Rows from block 7, named by matrix and row number. Each number is 128 + 24 x the weight over the matrix's rms, rounded and kept within 0 to 255. All counts start at 0. Numbers have three digits each.
# weight_hh_l0: LSTM recurrent weights (gates i, f, g, o stacked) (model.rnn.3.rnn.weight_hh_l0, 384x96), inputs 48-95
weight_hh_l0.133:144167148126114172117124148099134130146154114102130097132137136110130167167108117092141150107139108210102150117171107106125098100148121124123103
weight_hh_l0.134:106105103112116148151130128141156114123128132087119100129139099132093149138143093130122123161122165128144151109109148136112087177090111120129138
weight_hh_l0.135:142098142145131143137142142158154111120154143090127087126104161123109160127119104149113119114112101148108111109094108124129138093112133139148117
weight_hh_l0.136:110115127155087112139139120063128120136161141101130124156134138114151130150080133155162099106143139144158125117158117104096138130118109158091124
weight_hh_l0.137:131129131098126155122089130122089104112100053113087125147140159174082132118148186142161157093128130157113128165154151132119166056114137099126139
weight_hh_l0.138:120098137119147126157095086132121122099122085092093131152098128152099129125159143130116117115064098140146149114132146153146119151153120142086109
weight_hh_l0.139:091127143110119144128133136128114142113131165151133101118120132122118145103110150149096115137140150095112130137161166106166150105132082111135118
weight_hh_l0.140:151159165123120109146102109139110168142137126087086104170151115127148137119098117158052134129126095085114104106135157139109175134155116139087130
weight_hh_l0.141:105136164126160154099133091130173089110135153136137153124115168150107097128088088140134130179157130102138073115114124105127074116117140125156113
weight_hh_l0.142:139131154138141150144156136160135107134121107135097134116157141150123138118132135153128133165124115119107175133118156138121172106149134098102116
weight_hh_l0.143:104169109124115083072113118108135122107129143141138107121149111119141143119082150132140125131164114097114140100076120131109113148135122147135129
weight_hh_l0.144:123133101165091150125135142174172156137110140109110099123123136137106126123098126145150152130128138129167081093109138116154133129116128167148109
weight_hh_l0.145:106168148141119131175121136133157161088099114146112159118079083129151129119075141114150110147118141143097136141111125124156110135139136136147134
weight_hh_l0.146:120101139084112115123118114164082135102107146138086133154120132153130117153116123103135089119145129145132123153146123139109104141173129148113148
weight_hh_l0.147:147114138150095126114115101133115130091132146136110079151140157107105131103099136144137144146111152116134147158086158130077122154123116119142118
weight_hh_l0.148:110135187116113105129137083110135127116129150151098103093089158133119115108131114122133135117138152125123115154136098121088116127125126113146112
weight_hh_l0.149:121154110120139136112151149125156146129151160122067107145133141121154109103132109094155139131135124138122112125123105127142141144156111107121162
weight_hh_l0.150:108151130114127120189100127126106104141111134128078130131124123102115142117166118102136089106137136103149136168136122125123136100126097151154131
weight_hh_l0.151:149112121132165111105155074125160112108148126155095169136108117188135127117134111092153185146144128145142121138167126163092162139145133169124134
weight_hh_l0.152:125127155120186139167132166145125101144144149136150136134082176150144095115138088111137108103143122130120109133146113123137080123122115125132166
weight_hh_l0.153:091100168120118130106092143212170139155102143125158159126183149151147136109127135118100139158117131145143107120113096159143174133150121115097148
weight_hh_l0.154:121144156128111118120147097083129128129128139107193137092134127102080169131132141121173143090102106128144111103192128109129122150106117100127147
weight_hh_l0.155:172130177143120163135145170132184213118110158156180124101100119136125149117112165173116117157139102084180112098125140112160141142112161167127110
weight_hh_l0.156:144149163096146139144143123160143149145117137128127114103142100140132159104077166098150146175148120135139140143149164127116173137139089126165171
weight_hh_l0.157:052132108110079140157128113153082130088097100130080150123092075090152112115105103134069127135104175140112136162147133121127149101128142188135157
weight_hh_l0.158:092148156191127171122147114142120143115091081157170156058111138127169105158120176128126144115095125168144127123134121143132142152137138137127106
weight_hh_l0.159:133115147129117130106149121148122101155139126117160150143108145188090111144112098100164140126109108097132141169106089112101174078152130154157116
weight_hh_l0.160:120122143152129133131122107156164138134132154166123155125127112148113110121133116125160096117107137111099108074098144168122125145114147113117155
weight_hh_l0.161:113157087149117114141103105150110146128117127107120141160120129127147122121132157119140166115174127172117129136109112110120107102174116154136131
weight_hh_l0.162:080139128126123135127154142075138138142107098130181107141127074132119120108132153163104126093098133141144164126088120137122099104127108090125123
weight_hh_l0.163:106111127133122134119118153150099142143115145144094144139067099096055112158133128137132121106182134151125128145115158115147108128168129142140128
weight_hh_l0.164:127129100134169158112096123115169130115120127109159139150140045137111099136140136139172170136138128140120103099131128145127106095155107112146124
weight_hh_l0.165:136126161159147105101102140105137152076151125110123095106126104169126110125170120102120130124105143091092151142107129117122102109130160116095148
weight_hh_l0.166:119118152124136142101137138155152147143095118150166101092072124163143131121107171184155147099117134161075100174140091113151162114140153112124086
weight_hh_l0.167:100111174125119152159133092183156143118126131146113085136114119131093179155171129133133121126139130079120156085121098088159163103151120120116172
weight_hh_l0.168:107155119152121087112147125140130098156114163129143141078158125121101149198084082142155130083116130161114128064116105144133157116154140140152140
weight_hh_l0.169:148172124134100131156157072108140138125107122070144098063144105097092131134077136121075135115148143152080128157116113116116105109151106138110144
weight_hh_l0.170:151100128159131135101120109094109153129117093113115151130155101167142166122155152155169131111124093101117068121107145091152160127078098153148120
weight_hh_l0.171:128108112157120095134153148145126110147150167111129165166142136113125124084127157076122144092139156143127141073129093096136143129136136122153122
weight_hh_l0.172:127091113126113116109136100132142112094134105120139133114097108114129160137120138099187114125132080101150124101115123136120130126134117103111112
weight_hh_l0.173:093100158131121155159143146104117079120186144131073132127121146154080115126113126123134162077105126143143120153101173100113130128118098111119125
weight_hh_l0.174:157140132084126135167106106165114119108170122136150115195164113103133079142098152139124105164110139162138086178149119161104123113147115141114121
weight_hh_l0.175:085170121131143150152128125139204136087140112140086145154142112097132132108072147157121099161103122156156133145128117105135094089141126170143101
weight_hh_l0.176:115129102135126155146104174123055146138112158140113140160127118168123151109098094128126151122132105097164134140106120140124085120125153144102123
weight_hh_l0.177:119148150140128105091127144108115146188139166140155119122113118171143093136136137091163136137131097099156142127141109147105123156137110126084105
weight_hh_l0.178:125103137114139095104117090132151141123110132124113103114088135139142160135130154157130118108121127141173169138105100125123076143124117133134146
weight_hh_l0.179:139137128124115138093156119117112107155125131123146118169140172150112115162120120102171129128116127138104103123129136129121172105093110155128162
weight_hh_l0.180:119139121099140106122094094125132189135131084131133128107115122152139122121109110119148096094130071114115144122124137118104123145126176128083136
weight_hh_l0.181:115128098098135137134130173130125104102139115169107114118138111169096100098113173137138136133184100144101125111158128143095092135114145142160114
weight_hh_l0.182:147119105122165125084134127132094118101125067170108124105097123122109129096106108131147131129125096154129157146153141111134104133146150109179149
weight_hh_l0.183:105122161150112113132083124115103108103124167136118123149119116142111113160067135104098114105143146125123134090119154140075133124093104107123128
weight_hh_l0.184:132121098156127125133099106171121100085134162120118156122141128137108114167107099138131109138136136121130097122117138127141150117114132133116116
weight_hh_l0.185:115115158141157120103113120154124099111095128141114167143131091137104147106131152122142124120106095093120148116113110142167161105128140130066083
weight_hh_l0.186:129145130104138101095152127091158089132152118142114129162142111077149101091128141123102139159154114137118134108138151129115113100137144133119086
weight_hh_l0.187:145128131127058139115124113114118109090128167095114115140119135142151107146126144110133148097107120141132134116138116139121126155124138102153083
weight_hh_l0.188:120130135123163109139082163123068156143144178126096115133143145145131087143135111125138118104108132141120115129165130123123132159143068123106125
weight_hh_l0.189:184115122116133128135137131125113131116128141140100118161114156113112119098094061148141117114096135144098106140192132108124100140144108117132127
weight_hh_l0.190:122124140121099114140116119131157078144132141117110114139130140100113135106130126168096107126131114174123114117120145201087066148123119109125145
weight_hh_l0.191:121122144103168156147111114131136101103122059137122097112188128144122130116166106115161082142146145118161153116101121083133134131134161123137122
weight_hh_l0.192:143126137089102125077108117093083101121107113097160140122141120110081127131119143120110115094109182127117130137135112123104150134128155112132129
weight_hh_l0.193:123084140157112154155146127110162088127131119136128093132137127134103133140090119136141092083118098141118113112099094144070109108122106122130197
weight_hh_l0.194:114135102131104125081150136132104142139128146150142120135151119134133141147131133126096148088124134131144125130116121118153112129102099124129112
weight_hh_l0.195:118112111131128134135108134139126141125152114121106138094119170160140142108106121127154151108081120179134121118132130116156137129095138143161116
weight_hh_l0.196:106111137116116123163151091136151139108141126106080151138146109130122147163122136118120131133138108162128129103161148137123139118129113137123146
weight_hh_l0.197:094140095128150110135091146090112114114078117134146147139152113109161132133123113145109145124110167160129123096123129166122133130106129141147142
weight_hh_l0.198:156129117074156127137138082129167145108103139093130104130097123100179148161098126157155130098138183151074108146125105093134172138134141160100134
weight_hh_l0.199:111127139130153104118113132102111137119132128137091127142145148121121123132166139177122122141138142189151081096129117167107092142133130116103074
weight_hh_l0.200:103133130110122147150124128157108124158117113180149138135126138146139138180120107173122164136122140100117113081123120158094135140084113118141179
weight_hh_l0.201:150182142134134152124153132120160106116110139138127131140117154104125139108100091142094127109116077189147142114112149130081164087102147149140123
weight_hh_l0.202:138185171120101116115116112143102239139076131170142182171112121114153152105132114146154130124110146072146096134118117125119148060144087134159184
weight_hh_l0.203:115105127150151139158125170111123137099134169146160118141084154118150147175100153105119124144149120125123171105146136151121086131121112165138129
weight_hh_l0.204:110143115187131151121132136124091137080129098135090062110089096126097140123107142148159145127134177139105142208142120130098121134142122150103111
weight_hh_l0.205:135176136102110128109149152134156144105125172123157143132117123174084100133086160162120123099130089086140118118153159137139124134150113145096149
weight_hh_l0.206:135152124152130158114111125142145136161107101145126169103125147113139166109107119139103111091109140099112142109154123104121096111113115113149139
weight_hh_l0.207:150130151123131140108116153096104143138096115103122122111152120140160167163123128118133111098134138153159135152094137095163134129127122137108155
weight_hh_l0.208:140135123142126130124152113097153101147139154135147120072153116141132147092142145099110122100112137141111098145167117117150141141121151124152096
weight_hh_l0.209:152130085146130104107115156120143138150115120145124152126152142102135106111128100115138133136132116143115122111154095116147135158099117129163114
weight_hh_l0.210:130107104126120104097119149108156121142138177114127133161143155167112110119114166157086119137161121098140090122141089138125173136103134157146122
weight_hh_l0.211:144133110114133140119092105151068110117108112141097180110119115109150139138138181123159168118175121114113087123132130131113137089114136152132085
weight_hh_l0.212:101128086119138137116096102099160170139158158154178125130142138127126130150121096121120188135155108148137161144118151170105092123110156143172121
weight_hh_l0.213:127130107129148138126118127141131126085080115146120096128092170135133105154148119128097127135101134161141069131112111166117156130151094104085100
weight_hh_l0.214:142091155150121152138109118098143131134124183151128112126142117140107152116161136132115132158107171137136138138158110151092177116096153156132091
weight_hh_l0.215:148140130093125167137129042111095141174164108162105155166124122118113119125119130124079159083160126158122144136124106144127126122142146167107091
weight_hh_l0.216:116119135135154127121127123121135115112088114153107116145148139139128122142156111152159131149163134112135146156129095144141156128165088146152154
weight_hh_l0.217:119134132099122154176105140080100133136117140111119106118140168101151137117139075100074108140134116154139111130090120159114154135166100106121144
weight_hh_l0.218:140121127133105143113144130117078117148131158171116118138138102174158132089132138163126153163130113081102111162102065139107150111136109122110141
weight_hh_l0.219:134162160154110147153106078141076194148124158128121129132127127115109163138104120125106147124149133143139135152161145107138147131106116138113128
weight_hh_l0.220:152134165107080121137127125125080139126138123142146162132146114116110152153101133152124088085140170118129137127153163078116124132092116132136112
weight_hh_l0.221:128127145134100108126105081153118165106088121151164111160126115040168101098097102123149089126135120140064135142126126158126104158135112149094136
weight_hh_l0.222:129102126153108138103128094143105117149108149130107098155091174122140144135154087094121104133132158138140097163098135133143121140146103120094153
weight_hh_l0.223:144155106133115093165134105151134111149093134130132131134122137144172115106100115113082168129163168093168166134121124100101147115126104152131112
weight_hh_l0.224:165130156138124143084113082163098138104081097145114108106151147120133119119129119109130121128158123138151131114147170139112146133157183126101169
weight_hh_l0.225:091118113154115113126108124123126152118132110104132115116147119096125116092138179151105139120151117130112122164109123140130098164136107103106163
weight_hh_l0.226:110162141108144140112104138128158192139112100143107134104117137070100143143130128127136115092095141097161139112131141113136175147134126176120116
weight_hh_l0.227:153129105120105132142140101102141142106101149118117099092125116089078157135107140124138145087120130149123138167089186112154126164109106135075132
weight_hh_l0.228:126114134124109106151115120110113134133146159141142156123150121153114128127150117151136138131146080141122156146166135110140113152116108127132131
weight_hh_l0.229:100128129116149135123139093067113087143139141136115107112136142103128140148130129131110155120126165185129121161137138094156114096141115131147106
weight_hh_l0.230:164100159163148110170163175111111111126145142143116138142109149129128123158105140131144138078138098098108130157176136118128135090122134118172156
weight_hh_l0.231:109144128142125123118126112109109119124103124127141148100114131116117104126146128146084134100116110171134137127143148085152131105128121136146162
weight_hh_l0.232:136100137135125137134116110131121144153121091150133161134141139111118143163126112132160138140135127162108143108119133149129106149104136109152165
weight_hh_l0.233:104115093145142126091134136114104107117113062145116123077140166090151145138148128133162128172123162126105126153090130110110106154102160120125109
weight_hh_l0.234:134126122143120165145142131097131090101144143116120129134105134093125134115144105145139133166141132146097149123118098103095096099125116103116136
weight_hh_l0.235:111130138084150125148107139155143128123171160148151144175125139159160125123158154140109140146148098127100141126097145142109136163124098105125131
weight_hh_l0.236:112135140117136106138133144175103141139134103120121149120113154140136129131171123168099119128096147189136129112135115171094113147125135107146110
weight_hh_l0.237:157138141132161123127133150097173138069114138122149087113108147106123131118123158106134105149163147151111124133132143135132119138137072173114132
weight_hh_l0.238:097130129126108129113115159112141180114104173118108121137130112150138135126101139138108090089126148106179069114156125141095092100184120128114143
weight_hh_l0.239:105126092131128108129114113123095109135118102122181149143169124104110132129143127102147099156116107115144106139094103131144112177140132127139115
weight_hh_l0.240:001142152116138123090157099136169114123123161116156123152148150106086113104124129159141124101132114123091123163128101145168115120129154146174097
weight_hh_l0.241:120000138133119105114116107117115117078107185133145138108125123149093103088116092118152139140151083124160113127118118133122136128121141136110109
weight_hh_l0.242:137131000103111149141106158150155153120124144127139122142125109125122155145130119160103140115126103141143119118093101103137116155131130110154162
weight_hh_l0.243:117131141000169110093137119103108177120131175139096109125127117132156126138136129122152121118130149138159151135102139164117116169112140118094131
weight_hh_l0.244:107122129099000129090124122133140148158112124141097132073137082115127101166117123130131118146129109123140104128112141103092115125142145139131091
weight_hh_l0.245:150139091132135000117153118087134097169147117124134120097112167148171151130148117129149101111101137165138167155129152124160118135156129117099120
weight_hh_l0.246:127138084118137108007179144107159103149113109140091124088126152117101113107118153156086120119118103130159181101147134127113101148148123067109121
weight_hh_l0.247:139105116131120093162008132087143095094101100139149158158139155132130127148127101103125152128108109144147121165083164090135126113154147113117139
weight_hh_l0.248:110151081122131129105101073101093104156165175136159114164170157146146125146149076170168111096118100114135115121143110122112081108099078111144122
weight_hh_l0.249:089143146120115115170144093004112130126126144120146100145087092099114127156101105137094094144137123144087178101139165098151139120071130150162124
weight_hh_l0.250:074139143134140129127162123124002118176137132124087155099155172146106147149114134165155133123103136140133133090127121147128110132170123107071170
weight_hh_l0.251:126105173144126178150147169148152011127115163143150115043106161133097159125148116122064175093124143115149101078159142136148110170142119162136120
weight_hh_l0.252:137099104110142169146138109118116140006076134078152136134127152150155129111162131085139119152156157132106116126138137142094115140121133081103151
weight_hh_l0.253:169150140132194077114142110121127117161019135107095078153122155124067133100120080130169109143101123134089136145126114133113135154135122103138136
weight_hh_l0.254:129101165142098115133137136172133130134145033106127103154134101185123096163119144101122130120105135140150095120143128105163128131112111144131138
weight_hh_l0.255:154125110137158132110133110138114145168141152000109141107131147157167085140142096109133111143148098122099147134159134128108129117138151119132097
weight_hh_l0.256:105145098145155130169148111152111139169091108217033121162134153133155163167144088124096125136151130146090132084123150146157149151081136100143102
weight_hh_l0.257:133091137106089163121113161138076132120113135085182000099137099141120137124162160126134135121132120107127166109108172157134130150158166131164092
weight_hh_l0.258:139155173104130087122129102192125116119116116114130138025123186160095154110096097101128154155185142144114144122170135133160151127102165118120110
weight_hh_l0.259:105126105138153104152129135121139130134089090138146121157003139143146136127143136132125089120146123118148112178138136146145140167126125125119104
weight_hh_l0.260:137122104168119129103154142125134134139131112124144124147121001080155114115158113117120154131126123157141131126115113180165135151097113136145087
weight_hh_l0.261:111146118160172137149141144100123128128109115118061136128107171048144131139131181140167132142104133116114194109109127119116159161121118167125136
weight_hh_l0.262:140134120120126141065127143081123133126121131117139122139093142114072096078134177153158157133137099123118136094103098132147128139128134152134110
weight_hh_l0.263:137158127126115112114150110100124123146154155126146112151133130148120034135127122134091142113130141157174125113125124102133140142099142119162170
weight_hh_l0.264:151144130118105137135105166083111098187111130093105131161134113123106177000130122103128121137095152179130119113133115139141108127114119187148159
weight_hh_l0.265:142124104124129105118142110092163178099078131133139135120146098130150122121000152121131152163167090123131166149142138141144134133121118151141106
weight_hh_l0.266:166171159139112137127081159116117147130189159118133143092136124105117070137105055152096133158118126161133106093131087121151143155130174121132148
weight_hh_l0.267:126133158117150154121120123166102091170148148175137124170109138156114122171149130000158129132109127131138111123142096120121111164146102104126136
weight_hh_l0.268:162135121146127113098092077126090149154109111166156123126086133097121168113148125121047107113164110130133105141115140165135101151112069148168168
weight_hh_l0.269:138125143122140122152130117056106120141134106109106116094134105143133118146128095154126007119120086141128144136139151164113131156134147136133115
weight_hh_l0.270:123139129096099122105099181125151100129137150121101142116170113127136135084134109125147102023125105136151162147123130093136130128112171129143123
weight_hh_l0.271:132133130146139158159130125120148153129155115158129112139131097112125086157107114121115120183000134133132129130098122105144145127126152146169127
weight_hh_l0.272:135104110126113146126123149140130130111165149092090149143126152118151111136145135145093107135142000164143090195109123129096133135131117119094142
weight_hh_l0.273:120173126133118130183162158103118096113162086118111107096109123106111126119146134117157135143171147043091135092156148176079131097126111150108146
weight_hh_l0.274:161116145151153156130177148129127102130162134151145151116115142161136127098119104108119146142098078107000117136140109144148157125163133143157127
weight_hh_l0.275:157125125115144135107122103165155098125111142143113112112077113090145116097132123125123110144164147142120029122082092111103125169143132150163105
weight_hh_l0.276:159136129117095123123078110121096138062097111139138124157167130104118089146132134135151061141139151106130112027132142141125120148118147128141115
weight_hh_l0.277:145111122137170135126131117135110112132118127148147139113082117137126120104103159126094158131152115127111140134000125165167138159167148173113099
weight_hh_l0.278:114078108111121145178149158094147185068125130102155147114118143127116167113143157148134130128112135131109137175149000065152112127106124163139131
weight_hh_l0.279:123158116134099109075153115119128155134122139120145122138093145191139123130111126096086164134129102119126158169135116000120119117111118144125132
weight_hh_l0.280:125151115093108098130156127123153159149134093119139101116145162161114168145127137127149136135123113130111123107127111169000134111184130117110161
weight_hh_l0.281:125101138101159106056114104151136066101138103157140136100163122101131129171132130131125139144114141176117140118129123124160000140125120103109108
weight_hh_l0.282:139184096107099107126124151101113124103153107113122137143115159103120130132118119102134116135111147081116140145174147102114139009148101138153121
weight_hh_l0.283:166161143114132144145127144141155120072156173110158103137125136096127092100109106102127142125135136109121137122126146133131126125000147147132119
weight_hh_l0.284:149157151161164137153095140122075130104132127124108126128110138160180114118073164132111093128128102118112110105152128085100076120101000112127116
weight_hh_l0.285:124120166136095149148122138147141103123119163094126123110112084127124131143143125141107116143146119161123156157133104144092123119103187000123143
weight_hh_l0.286:118130108106174117137171127119141121165140103140141124112113116122096122102127116144086116127120130122159091167152121169130098136127145120000113
weight_hh_l0.287:113144138131132120128148138146113142137126110125121137148145136105110126111151144140117147108182113112114137118147160131153114145145138136127000
weight_hh_l0.288:139111144119141149141105117140145153095159142116107136132159111142110145112129142152141155156118118120110159095116120158143134104139123130132117
weight_hh_l0.289:131131109118117104156170086169121083165124150137145153140168112136108135110150090144162108117152140171113106127136097163135148146137092152118127
weight_hh_l0.290:135099135109129156096151138131126149135127127097166153109113133082135129120111097108139165103115136124121110134129094098135108115144093142194125
weight_hh_l0.291:131103125152098138154108157146154172116137121116103130136171115130135118105150134116138186126132116151169119090147123134171143121128078137142097
weight_hh_l0.292:126105149122161162139186159115159113158161131095121126114134091169122121141129104116130160096117106157145156115144154093123085141126112148122155
weight_hh_l0.293:100126121104130100141105095080150120139117106114133119116100153095147141122162118155127139145136121144144129153084125122138135120123126098124115
weight_hh_l0.294:120138124155119116118124115144124103148126121084107137148154124155127094126136143118109132117142098138145091111092149139098110100149139132110135
weight_hh_l0.295:133137124097121165129142112141130146152127176120138106138136162166123135094149111114136109128148168147123120149112105116171144110106139131119154
weight_hh_l0.296:163126122135121152142163163136155095148153121137085116113143151098126125135121143118090122146103095123115120122105121117127144107125152112126124
weight_hh_l0.297:198140165156155086111145131113111126091128153138139132130142164141098137114133144160117131082114123073170065129115132144149139126116134155147124
weight_hh_l0.298:123129141134158145148171165090170170149166158169124128133118126140137116114113117118117162113144122084102087114175116169106137134115134158067100
weight_hh_l0.299:154139169111120109164098127115157136160156132114105145135159131124103112142117133117146132153110132131159109149129113117132124149119110136127121
weight_hh_l0.300:133140152133143121132104129122136147155103164115138122113162121104099093084150159113160147134163071153185149110105123128082125130130162129131113
weight_hh_l0.301:104090126135169137137126127136121173098128111132123129147073142118152155112172128142111130159102077124130152131121114181137102109093114132148141
weight_hh_l0.302:157145127141131113135130130138177103141136160106132110127147136112108119132132148138117113150123153141124110153160129136123168151112152144091107
weight_hh_l0.303:144133101124137155139130135116104155149134139125081110139129160142119168133106088116119118139154126099094139131146139131153152098149102132173110
weight_hh_l0.304:158114130148124109130115113156140131174159120113112140124128155151103163130144137132143113109152079141116124134124098085130130139154095148125129
weight_hh_l0.305:129099094147124166139164125121124142162122105116125151131143111110086137178126134158129109157121153142110129124123155124121148138140114112147136
weight_hh_l0.306:119121128168160114127144120172155159162105147108145107108136097138145097143139143154160106166133112086139128117109113103145121152137109125130116
weight_hh_l0.307:122153146121146114128132144086128125136117141140122103133127128151088116114087099144109123154079144158100163164111143119119117137140112129112111
weight_hh_l0.308:094153100126131117149085073127096146140091107095117123138166133096107102130099172110123143149166148116084094110116120126110113129144155153113117
weight_hh_l0.309:108153127149132098151122138092125153157123112121093134127137140110142098136124131114089111115104145122131099142122106119123125117109123105110175
weight_hh_l0.310:119139148128144125154091099126142167122088144110115161139134133163128114108118092098082145133122176115102146132121123117089161123130129119105121
weight_hh_l0.311:096126107135104140148156173130124137099105102089143150118138133096102141131132052138148081132095093138109126109138137096128127105144095154106130
weight_hh_l0.312:144123113103122136116114155121127140148140142112143137148109149125114118152109114145158139095137156131136129152153088115154131146107101156118125
weight_hh_l0.313:117151075140134111072104129148153101104082126132149131089125123088141128109092110101109107111115158147135103125119147129138096104107107114145131
weight_hh_l0.314:153156136132107141138133079112154147126107165147163152160160134126129157125117139108141151128161114141144166153148155104154119113140122141139109
weight_hh_l0.315:086117129097119120163094163065191087125086130163147094121104143128122140131121113125088136124121144144117121107128157161129114123130120146090166
weight_hh_l0.316:128111108126158124085142155143150106115140117119177110166142150068183147122123166115088123148180178131149147115124115087141132129134133101171099
weight_hh_l0.317:147138141154126137110141146107108158121145166131092139116127147164127119133114197158131109116143152149130103119138135163083135148147107105124159
weight_hh_l0.318:158154107140154131077126118125160177096147160112154097119099102070109124141103120151132102148100138198122107068181117102096119108142152110138154
weight_hh_l0.319:110160168136110111086121145123146139151157102101091136138149131127110132121108115110133112121138124141123144141108086151121133110075139121131114
weight_hh_l0.320:118147103163126127128119157127111163151152136105187086137143132137130159140115136164147130104133134106130084083159111121124146159132152167132126
weight_hh_l0.321:101114097111098132097079141117151136138093162162124133082115118136137131094112090119115137129129131094118141096113137132130101137167143122134135
weight_hh_l0.322:139138103128145079109103142142113148104106149159110104095124105121093129148120175152118119100107147153153165117129151104136111076132176164137146
weight_hh_l0.323:131152142103120139120148121147096084162142153142159136132142147107161106123134157110136137094143165126130120125139103140118098138135134110097124
weight_hh_l0.324:107091122145147126146146121135139132151136163121122138136135120130143138126171136139115122126122104136115130142144121133164110091114134081115138
weight_hh_l0.325:102145133124082127141126183133175133143126157094122131139122103100109128154131101106129096120118113168114130157123074118126155119098125150128118
weight_hh_l0.326:130135139128131152152137138143136098114120127095115099143129110127125103124158108146133136149149170105117114116116109118137076144098125137158124
weight_hh_l0.327:112099115129165159126208172121136087120107085129179097133159182122132104166125109163098103112144152118131148130120122100117147160160107131135125
weight_hh_l0.328:100120128140078147153120106103114156196159178130124124141127165139187133155094107113136144113121148127187101101118117129151141123147086145117165
weight_hh_l0.329:088067085115184128175099104129186118113073102109102116202127117118136165118150119137151095136131127142123152171137133199132125124113128110113135
weight_hh_l0.330:122140148158126128131122120110124177078134105135122179163109120119110122122109108149162079180106124113137101144188157088134146145164139129111138
weight_hh_l0.331:089121117136097128143118100130134144097129096084129129120123134125117147090141155161097141147147108106123105121134149072142142130147117141145133
weight_hh_l0.332:122147153140155134138146097114137135124145135096107088171143141120126152124123110123156127121159122125066059137132117101117152132134109127052100
weight_hh_l0.333:091181140122106148090137142119158101112147130140146132148149139174112132108119117138107102164132158130133079086114108133159092173149142115123133
weight_hh_l0.334:110113141124115165167131135139125101135172155127092163118131127141095132138132094155125126132115100101123137145118123179137101132138133155141158
weight_hh_l0.335:086118105109138116104118128166167145107127143117113131164158143113142159143144144099111173119158139131125110117125094163135124132123156133111144
weight_hh_l0.336:117147127140087132141123154158155126122104147119144120121097116175135082107118130124105089123145118126172118134116141122099146129139120109114111
weight_hh_l0.337:086182114126108135129126155120117139112101118128141154117142142140112103133125144117131104109133133142129150139132108130165130142124167119177094
weight_hh_l0.338:135112198095124110116117137106100102138082146132057116108103123155126145137099153102157119130139128125108164107130093151107156125140142122095138
weight_hh_l0.339:113128137099136140131105098145141157148113127144140140105115101122141102110115130131132133154132121115120142155107110132112099144106145137163123
weight_hh_l0.340:106107091122137092137161123108121115096118148148144153125148140132129113150140108131135122118145118113149136138126152119134087127124116111140116
weight_hh_l0.341:139148113148125101139161151121134119168143139116094083107130126113143125098144065088142129151098149153098091100148093102148146140128122116113139
weight_hh_l0.342:118126100121145153139131138123111106148117149161116126111110141121086170126196152090131130076156117122159130150157103155120121124121108113093132
weight_hh_l0.343:127118159128128111131072099128190080151154132148142160133155109166121173087163104125165131152156145138139161104167111126113143164134165144136133
weight_hh_l0.344:099122139132158108130127156125167118149129156141180140158149146131105110144146108129122103121163132160132128115160100126107116163135110105128146
weight_hh_l0.345:150146145115118108125083137243157155104099148157146124111127137153135111168119119148088120140149154149140141124092075145089143115116111099152114
weight_hh_l0.346:125131141121086145177115130118094141132135132096116131142145170090137141114177137110154141123149093142093145132166137143097118119112163132146159
weight_hh_l0.347:151138127118103111149142106133143190136099120154149122148118137173140146125093175129112124158181142146114128161152165100165141122125160148111156
weight_hh_l0.348:120102122110122103111148135140123167167086118106122139085151136089137180130114111128140144134174102161145104098113115123123148174132123141144152
weight_hh_l0.349:083129122140111142164108117132065114094130063169080116155111109120095107108100112126104151118122149128105130102152149131103153137140099158155167
weight_hh_l0.350:115118156154128113141137129143120102119106067155151152126132131092141125128099159146087127078143119168135105113127106155117143128110151118116119
weight_hh_l0.351:122117164137141105174140103142124151085131110131124126119148136126134084146106128155141123144126103135127095137094121115087133132194135129121129
weight_hh_l0.352:155125095092122127088118127155140121108154128168098120158096127140121150137081137122128122152123154080135111122066108151104146160121128127131090
weight_hh_l0.353:112106109122123178147151086111100124123141156146140075123137105136162083151144153119146119153147108144118137106103107083132150116150111143115136
weight_hh_l0.354:101161145133107126116102152085098111170085151142144093150093085112128156083152146136115124113128104107115159138087105158186089134157134082134143
weight_hh_l0.355:119129146087146090096139153186052134171120145134141151110048143121100110164130126126076158109119151164123129101124121132163147121133138146118126
weight_hh_l0.356:167093127116159123120144108124149103131143170117140126168133082099109126135136198133201114141073128128113125117142125125102142073177123134145131
weight_hh_l0.357:149158136153152112147125098122123188095147105157106133101138097090103138123132121126124138116140111126112152157141147099122107127157160147144152
weight_hh_l0.358:118138133122105132115129147128140137135127084120153104122125130106057152120122120163139139112143135174105133171141154109167142140137162122139113
weight_hh_l0.359:092142185122105142166130119169147121117132108139152129146083090113135214174127151128157077153139078111128159087129114134164153111148144100108150
weight_hh_l0.360:092156144128111133132174118167153119161112115121136116116135130158117132168132092153118118127117160090146139109141109118139163098151130146102129
weight_hh_l0.361:161158095131154116123139086096138196159100127124143112135126087087103144155123165168155137115107141135106154146129142126162101111086121109141135
weight_hh_l0.362:107077128157137112119105149115136126124162129109083131114122090108093182131157100137166167112088096137106093092071093099136163114164144153114127
weight_hh_l0.363:122117109160141104080113189144111126123116160163157137144136092139124126126137146157151144099116123091158147086127083105134111157116098123167129
weight_hh_l0.364:110108100117130143147101097134144133099106142104149169152145093124151116156133168150198139124123108120160118115085152126145112130146145134140127
weight_hh_l0.365:111093092095156173120124147114136093147159135114099134105133144113114120104100123118136128105101124132122144105101151089146143108112128132116130
weight_hh_l0.366:150112127107148112144126132158106164104123169166153110163143114100111100131101126113139105121139102126132128156152159112121125158161115127116134
weight_hh_l0.367:089137145163163142108135171132182127130127127146152087140157145103174119141100137167099138124126137154128132110138100133125116100187131105115136
weight_hh_l0.368:147091124169108151166098147147093164111089129141098101117094146156138136161097145156109100113123143114136154128083100140089115109149158160148136
weight_hh_l0.369:152147120134117089118146158121135188131125134138134132119141118142115161146111110119184120080120091113123141101144108142150119109124087120121094
weight_hh_l0.370:127135125159107092134122115125121115135135140127111138121093117120136125110151152145094145122168065131138151142110121148130089134139125139135188
weight_hh_l0.371:158138126123145144119128152117141125121108165118158107150145145141153143149136093089135121126140126126091152111160130128133117132131086119102096
weight_hh_l0.372:134101109109145128104157134151144176121140148175130124141132125109104124127109077109140121098115108135127154179142130183107129155127144111082089
weight_hh_l0.373:131110160123132188150162140139129110137139121162124158114099107117147144086126177109091128165126103108131103142114158166126090173126121146156120
weight_hh_l0.374:150143093139158113101117142104100111140137087187100129084126099107135140125123124110074136148132105119113166121161128150121091144102131100172108
weight_hh_l0.375:089153153140091147156093139119121113135142110084146157112141143130153135147110138098136163128133106128120158106127127106102134126126149114151110
weight_hh_l0.376:150147081134139113149125116140142096121145180141164123140133144129124113132109124136141134124103142152124137134094170138109153105086126137119123
weight_hh_l0.377:147136158133122111146133098154158129117130121136121125159154073120116144102101147143179092160116110111141140115088134115163107122127138150134122
weight_hh_l0.378:143134120110154092091131138093147117107128156112135126177173144137117092121141129148160132122130113159101114106141150131108121078112120113134136
weight_hh_l0.379:124115114128136143111097109098120139120074101139098133136150101098171107130137099152102141119116113191097151112150100114125143154171134127136131
weight_hh_l0.380:134128107129100095138128123152115167155119151115128114114136115133134116126123128140138110134108165136136116158124140135103116139135100129140136
weight_hh_l0.381:134102119129146110137120120143135122168107167139113162130117089163113098093089107152153141132130145137107118143165138134121080115134088163155114
weight_hh_l0.382:130109112140129174130136151111134085126144136146121155144186135106144176099143140104079072153112103153101099146127110127134117110143116111130133